Rows from block 4, named by matrix and row number. Rows with one number belong to one neuron. Each number is 128 + 24 x the weight over its row's rms, rounded and kept within 0 to 255. All counts start at 0. Numbers have three digits each. After the name is the row's rms in percent of the matrix's.
# gate: MLP gate (model.blocks.4.mlp.gate.weight, 768x256), inputs 128-191
# fc1: MLP up (model.blocks.4.mlp.fc1.weight, 768x256), inputs 128-191
# fc2: MLP down (model.blocks.4.mlp.fc2.weight, 256x768, transposed), outputs 128-191
gate.411 090:145107110071108139115104118092098100127129141138124122108138151136109106132134117124084131122103149121128158152123081130174133138100128125078141149120130117113102133171128141088137181100137126
gate.412 122:160131139144155122142119127144127192142103121110155127096117114118112084136111088101136154115133111136167120120141081130136136131105125146121094115114111140114128136105157094155154145129147133
gate.413 091:144139125129111143124144083127147113149134113059059126161181147138165109129115165134101160127121132093158093152151103129146123127177077112129138185123120140097130133099118126102163137120162134
gate.414 091:069148116083148134129111127101134125131113129169082137093120144101148099133132124154094071129113146139142145134095124115124112121093177121121152118199125097081148136174131137116093120129169104
gate.415 106:097130111136114132126102145110111112107110135141114128105129105088101145145140123131151140085114097127099083111125120108134129146133127145164097123148115081131098154199086128130155148141108179
gate.416 102:126095090172176116121128065147130146140133115137123137131131082099124096177083131160154126130166121111109115079137107179131115157102129125104121118136210138129148137165144133100149119131095108
gate.417 088:127140085144157142118148127154124142165105141132123109102141167150134127118095150162135052107118103164127123107085132112082147135150118119191153145115108123131154131128181125119139119072113102
gate.419 110:126110096103137122136146136150132126168084106129099127106128117131090133122124150133102134125109136141141145130173133139117127120111145132125109113162138112110134163077150147142136141147128112
gate.420 113:154089136149152131138141137116166146105137137138111159128094131144121152131095122182157107121132109095128130132105154160120147140144137107156099095114121133128114110118102114117130170137129132
gate.421 092:128162127118156103123148143119108119145122135134113077125138128172112131140150115126148157108100070105119131156106117147128139091125079141107176105120145139139118102125154122119095108144106119
gate.422 089:163158126125111126167104126122164112048123145132064112105095130148116118120120131132117138119160103162140141175088100122128096126127115112153172135170120116150094125149073142153169119133127140
gate.423 100:154130137136141092179136136147134116140142059122156099124106152111128146109136148165113114127139131148130138127083124147140133152112095130076127131144142125120118124135076138141086110115125158
gate.424 091:121104129127127115117192143085103082131179116162154108128147145169154159147091152095133069148129083122128113137147126105177068101088121159152109180192124132157069107136155100103135129124131115
gate.425 099:131085127099120150112134114121140091108125113106103159159174128160096102134114125125128132118151176135153137132162133112130134120137141105081132134099107115130153142181140142126138098133113091
gate.426 080:125132128168149184113132084114130173149161128122200150138145138127122167147163117141071125141080131130122135089121147123159134129114146134127150108128107108115133110156140170159153124180154128
gate.427 098:160124122165126111099107107125146119125087134145079134106155145123159130144110149138145128113134152086166134117089130177128105192134132152083102125128121142096149130149086112161093168150143156
gate.428 101:129144088119156119106159120112179165124117185132136115100113145135138128102131174150169192169126137132128143102125167096109140087156134134105118137139115125145082100116107153135128146092134125
gate.429 098:091108139166157113070153130133148119173132121150126097118131144148205122131118152150124129079104165097103129137129135098095158113098129158112116110121140127150129144210079135125133109128126208
gate.430 113:114109121135097124096139118129119121120154122130093139140106162142095096107154072128149125143141142116127154185150128142096123151130112123136068149102119145124184131128134126157172134137126121
gate.431 118:115064185068071081130158121110087127140145117130167121110128129122127169135110149148098150099099132128123139148120081108166144137166138122166132116135143145110114144145158119132141150104120128
gate.432 089:137127103131089126125128145138127160122138153136170148132104128135107132158123136143118124101125131128124137128123087121080102120122133109088114110140141095174128139116116137106129092138072124
gate.433 112:089114123126110121155138181115122132100128101080101114135140141143135124135118137129166157131107104140105132103133106113122121121129133115132094142107156130136136129100114159179186115106098149
gate.434 086:151096092136158102122127143121158145119123126183152138178098114152153154114157135137116107125114147136124150126099156129148128120159147127115141099139152109132110110161115136165117115172123094
gate.435 082:095086169129125133148152173144113116126175093118115136154141127146129086123107124096137147175099133134127152178109094110106153148145139093132138125097133134111118103136169134105161124130125117
gate.436 093:150114108113125117113138140142127104126152123120156161102150134130104094149133079124152138144134132151105125113162197164143135146127113113123120152130167147122119188092143135102083149139125134
gate.437 112:113097123111097151150132102138186133123148137099150144138096130125114111128087087119143101137124119135125124130127148131060161133136144145124098071166183112126147101138119118059111126129110145
gate.438 085:140171147166180117146141129114107139183113150099107111149109093140126132138131142126144080120085125117137104163121119134130135185115135127129130128127153092116114101141144153130120130115117123
gate.439 099:130083134130107135202128153139131105130074139107125133126153103170131134126121134152134131109118129128118099138135131109067159140085128147120114152084142130134127120153106159156157073131150133
gate.440 083:115128120095132148166102110138154129081134126124103122175128128085108129154121127157145132160132106116123138130142122093099107118175147119123128100140158171116127095156132181107095150132087142
gate.441 115:124152134182136125196126110138105094129146138130161179127128135133109118135107162136119158147117149100116150092139107133097137128111117121109133110158131124122125135146156149112137121144109112
gate.442 106:113163161127116129125103118144151171068115128117134161125132099109126116135111103142101117119075138132128129096123107149151175179118110088098131130145133117135110120125149098155154142141142122
gate.443 079:187115144117098121137148071127126125116104130127163161137144114128135141121129137102141102122139111105115106076131118083126172149136154128144098144123117133141126134107131156096128099107111184
gate.444 107:134148122121142144109135098120132143098118095095099100091147107146196109140143131145159136129139139077145139121142133116144139146114138117117140170132118152117130102147111097114144119161156102
gate.445 077:185119111073118066153143094120130110092090097119160157131131127117130156129137120128140123110142136112147172145141097147104109104118133165177123155126098098127100120165128141128121139126131118
gate.446 124:113097098188154137138109165114122106163111151138102101152141119123134124132145135129178107125146118129115094123126139121083124177126099129119129158108139116110113128143166141135159122090113111
gate.449 121:134153149128132174119144132144110153149128135093156148096127119119156127133106127096098117116156090134112125109160148135161111128141105126113126182165115120121104107148115154156121112109184116
gate.450 088:125155125133162097122095097135104102127151116137169141152121115143130148155122082126105187119144128114143108130089093128120136090132120145152097136115109129129128131135154176133102135114158109
gate.451 076:136140065153134149125115142118114139123117114141117125142137100121181153119106089164125133128174139126185130124081125166122113125120148146155129122162128138131084138153127103110102068116145172
gate.452 093:118101118126111102130126134111148115136127087108152126163128178118105134085164132117145119172129196134192110120147106122104116125128169117128146122096115133162108118117167051138177144122118174
gate.453 101:108142106140079097120192102092122147125216168130110130087123132189156152108128120147134138172119086114123128168120139155131123108145096134137115118110110131140137082116121098142117105145092157
gate.454 117:117096135159094186109135139170111122137149124126123137136076196120093135146087123133092129135093143175167141121132128127103123067134167136121094089105119131078135150149149098145136111136124166
gate.455 099:132139152083112064166063142124112088120114084142129148116074135108119087148107184159109161085113142103143162111106167131113116116125106125139099138181137130134112156153117099091140112153127144
gate.456 115:131146088149144142124132165130116126100113100118179096145121145123162148119126118112106119132148142145137118120144127045108145087137140118091116131096125125115159128136128144155118069134115169
gate.458 095:141130124139105145159131118114113085109113076090091102134062092096207139122113141141101120156147118086115157095186137123151135128123174119097170138173168120095093113154151131126138113141146143
gate.459 090:143117144119122094144108124134140118158129125144142153147133117124113136146135146096116148160131126112168097107135129093120101132122111140218135136111174125130142157159102173138139153115102105
gate.460 090:138139133085147121204175114104113074120125128142128158111120116120150149117089127124129188126091163132166109112145119131131098134124127145128118090145106088127088146142131133132160119188092097
gate.461 106:102105122128129172158136134110110163146151111121081124113176142108103123100100120128125143132131164198131135117153082090131146148125125139100124123115109093138125134127148139067151113115142113
gate.462 122:142130174100070105087113152134192154126104141144121131114143122149079115136139085120117136124097104120100128112121113106044134128098104119137127122177113112133142112146112114087111132154143141
gate.463 110:130111136137092112082142149136128154153126149120115120092168108128152110159083143119111152139144112140141068127086128109127128145149111122131149157104126154144104151113094129141127136159134087
gate.464 112:116104119075104137136110132165154137092086130132135138101138170090105119130104111141153129114106129093109143117163113067124133108104187142140118142157123159106113133127152136125107139117095125
gate.466 096:122149081106140117150115124128078109105143136133116113107125107121116117111133123134147100119145122112129121126155204134088126126076121121142169119150178155112168148089150147125132145134163170
gate.468 099:125111131118166165085135113075139135110158128127139165130083125127184153157071090141124110117105125136071139097123123100150163123123115117128165138114161177158125140113117145096188124128120077
gate.469 086:109142119165163173141120131153114143115116110075125118129163116139135096134097113076158161129133092120151156104136105135130144160124096128119101127092157084096140110130166166140145162134146129
gate.470 095:116097106093153135143136130131122104141126137105128164142136105129126093117127143112071112118137127101122161110127103146103116112120143136138135101170131172149128142104066132099157216083083123
gate.471 095:136096144129142145133107161155174140102158141180119148119159171131163126113120101177164163135127129142126129111126116116132157130136187113171119124105139098148170114137084143108153128083151110
gate.473 098:099118122129122130134111112129159092108130116081090121126120129135116146129126159143122146144127120091126131127138155077127122127130144125117136154102089131122101139134148075177180130180120139
gate.474 100:091129129132143156148126117097103103130140117111134177123109097121111128103126091143117119106117137128155086116148122103100112084141137114107116125123157123118102135135118117104157134154134159
gate.475 106:105164073138121128156075065086129093111121152129178153131127145103163089145145109131121149131091128126116132136138134102121131136124152128165135178138142153121140117125148128127099108159106114
gate.476 077:093130122112147127102137111097136122125143131116104175072128165146189121153096143107124115127123135116126150107130129141170127146095105114113173096130098112110100179162113141153128145173091145
gate.477 127:103136119107177134120133139170134118104135179136099133181130139125140116163122119139144114111138141109113137123133150122136114161187109126131138117128117113189139110116113190122112112084128167
gate.478 078:127102115136146140166131107127093127144104148128130110132117136127127093088125137168122139127144135104098119114094039119086107160108200128136118080148133127128164111141100128121145104129126142
gate.479 098:163124125122118116110118086146106113121154150148063101128141136134096125177084146131086091117122115140143116094153131133162111123069128132142125070138174153118143174106132128070108125083148081
gate.480 094:130133133105190122139125115139136102138150127105152089099083083126122121130129085122153129140127119128137151129106066153106096154110072156135096132116156088149105158132163157104124164108123096
gate.481 082:128134111093138070119123129080109087090130123126151131133172169172112136137144107114126165081119132095099150141120140080129165106130141146146141130112118134130136180132116120106134139118135121
gate.482 074:139118096183128135188133161137135106150152132137068139159124141125117113127123133136111166118129110169172130076089126114100115133126143117106172124102108130144166137148122104133152149148160112
fc1.411 085:128163084109083126114145083076156151126145101115123135127111121118094140147099104133099121117138110184137128166178133115154091119128105087119124134160169153126154148118144128127122102161106132
fc1.412 122:149154167124135121122141109082141155151138129143175122093102109145159127128155123131107132129146111127116130124143130114136110102163113122110123126127130117119134129125103125098156102132164148
fc1.413 088:106154175098134170127152147126148135050121101136132118099094108113136139113120126152135134127119096107126152118128130128159085151104144125167104112094127110086110117094119118144116087154129127
fc1.414 091:156152121112134155108138120151113169130142149131158126190107161107134158161150131123091128101154129127134084136109153073114128127119145113133131128128077105150129154147138093190122155138105130
fc1.415 108:100111153129097106132116130089105107116114123130097129097108145126125092125111121079083119100098119157112098119142095108130133127126087161161151136108138151131120117182116098127164151131116180
fc1.416 107:138112130121147120140127102145130120113092106137102129124113115135142122184067170151126133122131150124110121103198098151133114143106169112147116142144167157117129122128130109134126130166110154
fc1.417 081:165130153112104106139144162121132138134122094149129105141148085079157165154106175156177118144114123127068094113126071114119140176121108143160175100148115092118098133156101125177146113158138132
fc1.419 118:158085097140124126153106151130141126096093096127141137126122148127111152055119138149155107128157083135131126132128150122085090119148135153119116120095135126107097096147161159176146027135149083
fc1.420 115:117120107095144139146128093128113129155121112141123114127147142121120141102136149132108097133102103127091151123125121099124123157120106123091144131198128126131111145173156145092113099146131134
fc1.421 087:105125113166114137128139114120160158121085100129114122162119099091124131138103181150102140126128154123124155124128131092106080155140169117127107167135136090117127167154113136149127150119134132
fc1.422 087:176114134133152124135139121154132176172163085135149116121152119083133128110130127108108130082124149174167103087198176143142107179160120151128101135148130137126129097113213127069134143124166133
fc1.423 104:155181183128092173117139102115129152110140135144109141142133100126118157162116109133132145199110174114136122123156149114095134119172117119147114166138079107137155092086150154130147089135126129
fc1.424 092:112145088130133128125137126077096135099140162104149140140112127119118112113139135124123076182078122130165074174116057113121128160109128133128125180129103123142125120138133130108135095133159140
fc1.425 108:151106139076146121123123112091115134117148157174087086108138158139169170099136096091138136111142133141126149097125149154179138130103153153121109134174116112174134127144111100155107120148100152
fc1.426 079:152094130099131123156117071097119125127185121115079130137107157086160104124180131126131129163138147169183127129114155127099142111120155159123166121130079113123126162129134133129157150126115133
fc1.427 102:134121153109132084102146138146106126125156133131144109137102128130133137101107115090155151129112114148140143138141124102138140086100098125127113148164146141145117113080140135116169117113140142
fc1.428 095:128164148138100119104153126142138100150147060065141140134123152132115115151156134120073129104151147091143101119162132146165154178117140126113138101124151129083113144123132141126113153138152144
fc1.429 089:168183122135126138138115141134080161126134046126132103111140103163102140138116123123123112107107067127117102161117121125131145140173119144106128118106109141116135123117142120163172120136124128
fc1.430 105:144159159103092130132133090112162113168133177145128103130164085149152128165084135129144153121087120129132148078120116118135128084155116106125148098161119078146105096135138150135100106130116113
fc1.431 134:115145141098117117124130140090140145114126145158157149117116159148121123138133129143137109109115148129169150122151104135126071119155132085145129160127149148101157126184119118103115158069103129
fc1.432 088:109117125144105092106126128131131124126086199128089081097123159089112133126172128155122142091098100138129129137106128129102120137149114181104151091147100127150114154080129106163139127101061081
fc1.433 116:142095149107163125137127123125127120116144130061099102128121155136123102167143123110109185132107140124129141126128064120140121133135110135119080128120127157119114105160130142143142127089134107
fc1.434 080:054148105161196127153133131090111114108100132102187139110157125140131173113115122143108159121114077106135130124119166148139120145109101134118091136081118143117133163151129131141168116112146149
fc1.435 089:086141183132127158157140173135126174111152124152126103130112147132123102103110130072154158125147118129169149088124135124119112099109137089131110118129126104126122141167152121130124165119117101
fc1.436 099:133132148092132110125102106159145101144113163070151120104128133140092106149139108123140147144126133141140160114150163134182097140147152107151134118149141130074127139132126140141091189121127166
fc1.437 114:166127170095148156107102178181169117079132148132155130091168107143104133093112110113134086118135145104148106162157129138133129122160146131124132092132129157098130088133144121129134156098132094
fc1.438 083:137128193190122111139106143133100138120113145148128115154127091102126125127138128122115125112146125112077146125137149119106127086173106129093133112123151133128131172153128137129122191087125116
fc1.439 095:129121150130103158095193122106170152112131131093129114118105152051108102100162119137110091166188113179181149127105154130105119157128105155113139146123098113125105130136191098100127124149149129
fc1.440 087:125173140140141139119082131128122160132137146117138119130197121105130118142137135116126127137136118151159123125127131140143121104147116133129164117142114120125076110080117127144074115154125133
fc1.441 113:100080153156097135152137155143118147129148128076147116128136101112152115115082092090116125124124151136138140156107133134116178176114150114144142143127128125129125130152127141130158092143133159
fc1.442 108:105123157154137154100105168102129121146131116138141139125149122157119138139053162141166126207143144140095116127097142088135133094139130148183122133146129142176185179131108106147068121100115127
fc1.443 075:150161091160155135112100177149132128174134178147109112122125141106142147098103128139127141128095108129119153133141125176116137085147069111114187123146123127112157127153119113156154139128121145
fc1.444 108:102166131135138128127143121164109092203119130099128083165118129115152129126101088126141126098149110078131090105129115135174126152131134135119160111132142126121140107128141104121101119127155130
fc1.445 077:111134146160141116128107127152063126149146129139104123133109121160168132100131127135104211138098048124142175136145135072126139168135126151142117161121094125106131151114117140119103128141091092
fc1.446 115:144172148121155170120157075169098121115147129128144162129081122123098150112112140104108119103094133153140109107140154121157177186145129134166132124120103118140155119107179175129138167106143182
fc1.449 120:123117108142114096147111118126135106129108084156121131146095098116094127119132128129161123133117185110135170143087106149128125102135130129151144111106139135149115145113164121101175083127078136
fc1.450 093:136166138123088116123091104111099138118157126096133143120135115134177120142093122117139133142090130109064126130158139177108099092124128098082135109138140076134105161112123135178109178096128163
fc1.451 075:136129153105126187156107106142134127194156095153150129066114128087137142135137131084123174175129116127126119124155126146120152135101095132134097114159154090121135096130111119145128144146122130
fc1.452 091:131146121085131154087125112130072122155153161122130134205148094168138148118137161129121135144091152084132128128125128131150144128104087133149134143120156089129124112125063125081151139171175088
fc1.453 095:127126127167145102144111170121104087100096094113143136185144137096154128148124109117134126124117151137132122125130153129126127143124133127118116122134153113142176162124121139114133137112150128
fc1.454 119:121125104162180146130123127136137153121167128145113128147103134110131148118131134144088085144091140110138156134119156096105142102134145080109113102141124130107151135107112061167169128122187145
fc1.455 097:113120122106123146130105105112129137142145128127148134098081120090138121121111133139096130103079128111131130111129104121100120135125124108128129147163084128169127158196134146144165118155170129
fc1.456 125:126129103149127209129143171131098130131128108100119092128085132103147133137120134096131108137135137143152153149120127124124146063087172127097140146117163187128169123132129143126126147094126119
fc1.458 101:141129124132093144087131120080086107128121136119127112144096174134126126121133108096161075133111117098135105079112069125130107138133136135138150140147139123120127083130112128155078141128167187
fc1.459 087:145155124108121107115130121182125110097120131147121146128092102171122128123147167115161155139141099149158138174122126108111119159104115072150154128121110167141156086125154109085137100154135110
fc1.460 091:126141132163129130177118154127101190109209126119129119139093087132153138110139119131098167150153112113151089124123119135129105123127122121147153091169125125157121122121117142171119105131095132
fc1.461 109:172164139179118101122125131120143145120134130144153127139123146091148142099125158118092141130131119050120144144104128083109151124109111129131111154105127094153100125151130062092128140124125155
fc1.462 120:140101147127105104119107131105142135138131121139104131123116080143069124141134062135124115148108085116136136157135127128076134177130105114134124152136109080113143112127126129135122134166149170
fc1.463 116:153138130165152155128124140106158097094123141133131082122138131165165137125166145135188083107120121113099118129150111127170104111136130176132170098130120093099109076120098109092148148102186134
fc1.464 114:110101111093143095115103115116101133100130109088164091096189183135144127131108147107107131151111131153136121152152133148164136120106144130146128174119140118096124110181106150129102149094127124
fc1.466 097:160119133101103155123134181161157145113067139127138151115140105145136117127107128108116146124133135141129113156078096158123129135156148176117122098110130081132128149127136138126143107138116112
fc1.468 097:128154111140114059131119159139107148132128114121128110112155150139041076128151127124159143140143113109139120129136148108067118135100120122099137133125154144134128127140138121126103148143122106
fc1.469 091:127143102138127133124081117161172077127139128103123121110132193102143165107128109114145133073098127122169134128124118142089129096133133134118100110143131078086156144156143168158142167118132100
fc1.470 102:144067145140125105164143124156169127121111130112125130099116129129110138141076123101114121154109114128121112125179168179103137146154169128123122118096137081114127129151127170128105097110153130
fc1.471 089:126149122144120134125135110131093145081130140089130102158127099155127103072090117123129128110058146139122137132142119140148142136100116190087121143129134120104112101096140129122123116090082129
fc1.473 097:095119118140129190085094151140100110105127137123142110095139128050122129079129098114135130162127132106129150124104132126113165133091130144134123138111127129112098127099135072120162138163128140
fc1.474 102:090143099132118153128116113130078127137142136116144145083127071108131153144120114104144122111118107186168108113132120110100137124129106131118118115136146129139115115184128080134141134138110082
fc1.475 116:122162124133113127112162175127133106191143100085134100123142114127133152108128138064108176138140169136144125114128167142136158113111108125128149110132156125133114188191112133121155153098126168
fc1.476 073:110142114142106126118128107146077098111129153080174128121121141150111133110127149149110106173139123149142141087138136188168126146126136124145136148047110132138106157134085090140127150097098107
fc1.477 124:128146178115092138093164120132086174153124105101125130075110142141116109126180135114117140189120118110148126111134096129130123129114190141121131125139089142100110149154121106157158128185156122
fc1.478 074:118139135119137091137120102127156123123120122177064177160104143109093130129131121134103142124099112121120157126129158163136153148147109104107145130146126147128115097073125072131169125160179093
fc1.479 096:129139083154129175112147165122137160129090104099140141156140115106130151095113120128162154140153160135106084132131099122098135116102107079123117135119160098127136114110132106139128086152130146
fc1.480 088:153114121099126107136140132140112114108137191090102129133123132120174118156114128155147141152129168105100119095201129144137112126074144078125111112183118145136130105109063153142105131116129140
fc1.481 078:101133098095142103120129132098162141120111130132102128113092128131129139123146091161217125127137141123142102124132151152107141123130144167132166130140108127114098130129157116154150086131120167
fc1.482 070:092096152172134136150160104118125127146174131132221118071111224137136128130116150111109141150125168164132137135108100120123150133071103129134123136099121118081110131093125165109100159111116159
fc2.411 093:144115150111166128130132108083115142110132157131109142130172140119128168130119124126105136166111095130143121113067134139094177105158127120164180116159141129073126139160132112113131117124127153
fc2.412 104:121141151114122135172167127131123131135116161107137057128129128132128122109148136113130098101127106134099139145163143129102132184124099129112123080097142087165127165098109156119118128105156095
fc2.413 092:125130168112119123126132138150159156162112118190151109085150155092128104167134064112136128125155156128120059151127108141140147126167104161134113153135105157193108137119193140135146122150083152
fc2.414 096:119180073077152152121129139088083155117138143104145145099113142161124132182131171140148113132130102123130115119111166127148137123128144123093137121119130118130157148131126119148158174127128101
fc2.415 113:135097116175136134102111067161107139137122165139156110126105121113121109142108131131112177122175113129094135063137104127119143155167141156083093087071143117110134150100192145107126196162130115
fc2.416 108:087161161129131147143137105144166151116127133160116140140103135116087082086120149121143138124134160157115158073171118134145128128135106103132109127095126124125140134123135118191130123143142097
fc2.417 079:070150102098131109084139158090177095128142118154120155129073094118094103152113112129141132116089143139139140125140118117160154119123121147126135098133099116089152130152136131090117087153083107
fc2.419 109:089144078123128124142116136143135142134129135120142173095187170101172093126129106100103182168107156103124106118111128133122100125089096118125154099113128102124089153111130131130119107165174137
fc2.420 115:082140159159156134117147111160127129082107126129097133147138121122120111084158116094188126120113152136190139131122137112097160114120141139149088205106156117163159096118132103121159169134177127
fc2.421 086:086126128174163116076120139082083083128141141093136162119150158141168126124118137160109044132115146120165131113116134099121166124121128140120156165123133078126131073130138138127072120098125151
fc2.422 087:123141098133148103146116108157126134124150166106129112089118188138156127124118124100117102091109193147125134136133141130118128113083120156105128108138128120165120097133138146129100140102130133
fc2.423 104:127144131156139152094115068129152117163146145101141128153151159179134125110128183119128080128149129111110091127124100091128106131129151116126128104107154129105134178109139135084139105133125143
fc2.424 090:141144179163128123102128142190130109143152111066142129119113102137130127129124125154160077121143124113094128148128143117143120127079114164112102144123108132121114121119125107109127115110129169
fc2.425 109:152103156120147142133107107080129133105158071111113129126106115146117120149122081109087140140126091139129135125127127142154147118110108157101130155129091146199084148076153127132122097109085099
fc2.426 079:101111127093161140135124124133101140132104130123132143104153125100133110134128135163111111107118119132092140129126149113116119189131146103082116085148098124104155099104138147166143131085140164
fc2.427 100:135129119125123077124122116141127138108095129077107171137102161133187129139104129098130178088140133092122139121120100127092128108167162129134125122126105107159164128126117139158184150137136127
fc2.428 102:110127115098127156122123140149115130135109124145150105138143125134167117114137111177088116124155111116114077113153096171089130068144118126116115132142134147110195127142096114153150142129105121
fc2.429 084:152162135092138106122120105124128118097109137128128147112128056184121088119143132129149135121106088126120129111125133124122193139154121165171141139102128151113154125128142127115140124158136120
fc2.430 107:128102130087121112134086125073078096116133137128104134126127149129176122145087099118124139129133112119157146109103159123077150157124137134110124136147142117178136061158127125094150143167139116
fc2.431 107:169129129135088126131119114111135175150110140150126059102132116100154142136125108108076153129138090106114118100106122127114136167159128152131138102119104104127097093095115145143127103148097134
fc2.432 094:168134132100146109140174124130159107164129169105097150136109109113108149105110145138143102111136180126121129105095139165095126137078084163132130100128120115116165132173097130126093098128120130
fc2.433 114:109104130112093176109157046088154148123137146085144120142124081125089129123131170113137089146133167098150154096104101089163135156114133136150134097112178154137123080099119123140098104134114113
fc2.434 075:115204134136100147110089117156110107144161162131103125134112108130143125164129148135112107159127139124123144118127097156124061177109117170159120081108081146129158112124109122114141146144122129
fc2.435 095:116156121192083146108139101162122125118109126162102106144172123129126153089097108168113145155111122113181107134089145091139176114138100138126113102124147124112120073129107097131126165144144120
fc2.436 098:189135107178157156160124137113133077144148153129075125176109104086133119142103161107129157101132135099134115109122136126102133125145152142128086118151163117169102128118092130158107143068122175
fc2.437 106:141157132119130129156157088099113123060148142123126102169064123064122123110105090156127114133090071152123101101124128098135156121141112149148121105114187127126091114142138128109122119166106160
fc2.438 087:120140124128118124138183155129101140117094099131128117135099144095133160135116128142104129125095146140166144110139153081132126175132120140124132098121128120102100135131095154088133130165129126
fc2.439 101:116126137121123119148103149129139096120138176117110121132128171168136147133143113130170142144132127078130125096147123131132124178120118095131116134144137101150122126096128127118137128119159172
fc2.440 080:117097137091156150087161087156109146152143136137146151128122084163110054166142136136136109124103153196103131133127130110130164108151081087165157095141157149137127119114128121111126126119124159
fc2.441 099:115132113142151129118119148116127162144183143139130123136113156138087120129174089136138105148134075083070086073149141107144120141117131140106107110160149119116126112151141179120144144092141132
fc2.442 093:109135140127099159126132176137136125097112158129167081127102106141166106154131126164120116133125133143105153089136126120131114147131135129110168072120123114137168136153148137112134138103140151
fc2.443 080:144087163150106131150134113142113121159101144105115131128109137115136105130122151153115150180093128167128089170164112105147128109119091107127129163148126144119126127140143136111121119139182092
fc2.444 108:097099126111126130100133106143157105118116109095144134173095128130131072136071115101137135133161133155135163126140156123092145106126137149138114156136141153101143136180155120117124106145112144
fc2.445 074:126096161145163053121134100127116141188129088124136129158140130155159178137095151140117130158145087143141106133123135163108132196150128119133123101184119097122138099140127087112121063115160117
fc2.446 115:143136123109137120123120166153105121131107129084104168125129120132118136173070140147136133139169118122143165129113128107104149128158179128155157117091124136126116153102176124117134121092151103
fc2.449 109:115137114139132164155160140148129139072130136151109137155101137207125069139098116140151129118118109172095086163141114160144144094122119130116108123131110101097154140129127134135131072098132162
fc2.450 087:092124119206162140151068118142065128164141124145146085092113171120154144126131120109133147126131124137105132111100136128120145129146126136125127128150154130076130137132124125128051116107125125
fc2.451 077:120127168111118139154100153127147132131112150137119114129154134135122176159141128128126165147131125130140132137148129130125198150122109103139134150137131136111147143097155082099112107107137108
fc2.452 097:094184123107131120136123166106124127128120137115114160116144114156151063113109162163112145129126069156113168128098141145130130093118126125135124181149112145127142114116136127105175119127130135
fc2.453 106:133133161137127143133115150154124126143175134101134117127080110129143138127122131136124155169125124150129128125091141119129072102130104110129116116131149143151097097146121134133114137084127123
fc2.454 109:153105135103125085149094118164132136132141118137143122096124105098098125136128131137127115098129149134131145094107178139112161107190111138100145113103112113084117101132155120120124132130091087
fc2.455 104:126153127130113134128166096142079126169135095128141107127123142172148131159115145115155118126150099145112125152120108126145081114134127142161122140168117116164127106133129168139117114106129118
fc2.456 102:111134144116162151106158142157130131121127120098154123114113087123097144143157107122122062140106107141096152164142127132111125135110112137104107136130135151120140154077103133143125141201120110
fc2.458 088:125111162119127155147175112134175126105123115187086128134164123089106130128109138147119112135144094167118097131128115139117151119116155147155126130140143107125131108149113118138108136070111110
fc2.459 086:136157059125182129134078122126121150147127121133168107137106082109167095119122127116153128150179125143109151131123112163141093116120189126143121125136119169084134128111137098133148139138083083
fc2.460 093:110157126117137128095151138101146115123166132114127128122133114110161151155151119127106121135114133161150129123141109127122116131128166090135062111147131136126128159090113137090136145138171106
fc2.461 111:095132146133123134114166129112139158167106138122094138111127152099122088119138158165152133149125170099133151151138085100109131116150140124102161079138132100149142132123164086112147117155166118
fc2.462 122:061123163151115113164129112166114106095103138138123109091157107131144119120148192105166127110189126121137090145133147149102137118130141167128145088123151120114117116108106094160117152144122104
fc2.463 117:125163158158124189117097139120137149139139114143152142098126122120145127089146181145102109154129136134140119155092122122147144151095097149123148144141121158123146104148146102137090106149111086
fc2.464 120:119165092128150140116135119150176106149130125103108166140134096049127153086147095113100091124146127166152096069085098131113152146149139128125154132129155114130125138117055109148141133165137120
fc2.466 099:130111152151133120130153136141120097159063155132128078149153113112078129155165127110146197108114131120088172115158134156156095127098138157139147159110099075111120130096133102112122176177124143
fc2.468 102:117109200127103128115158136128168135121155134134124120129124144154150137159135112119099138124165122101112158128119146146117127072107106107141133137086128123122132111126113147140130132115146088
fc2.469 082:095109106161150131164111124141140074140136133150178120124102116118140049175135153131109128147098121094143110105139094104177116128112100159147126108132119155146151135148106078154113129116128123
fc2.470 098:148123115133109091092137105137128134143164135090126079139096104164051179127122125164106123162185121102129161102120126092125129114116103129106061121080100171115161139157139096127112174145090101
fc2.471 094:126149148113152094127156067154127143107096114132106115112125134128112111100143128129140144108114127143145094110112098159139159129098163121091120161170184106129139095086114115124136139100126140
fc2.473 093:105136157177152160117122158129161118116117133193164127170108101124126118177147143143146109109125153111138142140106123128147134129128107148125110123067145140085087122163132137186146108133135144
fc2.474 113:119127124165140132136127132148127118140100142130150114139133082199143133143120125144077117112133108151160169129124116142135148091114130124141126121127093137147125081128108165103162122127151161
fc2.475 104:138132111129135128103201097121129129133169103119110135147122143165121124101101126136112123092135085123084107119109122107133161149157125112122141140128129122123136148086102133101189118098174158
fc2.476 073:145110129049132107086152093156146127111151130147147135168127146150044172122129101137133078129066153140092115172131176126129078118115141192149131135142107150114178087134108068129137113146135144
fc2.477 127:108118104120183141114101104107147107097173142117127085119132121149153162139052133149201136054109145157139114127145105107124093119147106139091156115052125148125118138124149127139138127081068127
fc2.478 081:113116112140135129062135158098095164103098140149103118131166153148146175156137139149155125104109098150114132106125174128114112128128160128120150145136131160153116124113122170133109066126126156
fc2.479 101:162149088134117097116164171084121134114120095106148132147148116118127137155100160128125164093130082199063121140136143101096120125107160072137117159105114101135084127113186097118113154136129133
fc2.480 081:123129099080142128131122126139097149084148106136140100125147144138124167127125132150127096103161145144147138073158131176124119123103124128151122133150126102128159123108100138102078126139128078
fc2.481 073:080145108167125132190129149121148134115145105129128145143081135141112138121144176131131115100183094134129150155154120089109127149108127143105151146106140126103079125136151155117128146092091056
fc2.482 073:116116142117138098141154091145106147137158118110076166079123114106134130126140120099146125102131091131116149233122134074082142134109109127130137127155112127166107111113102127122134122124147170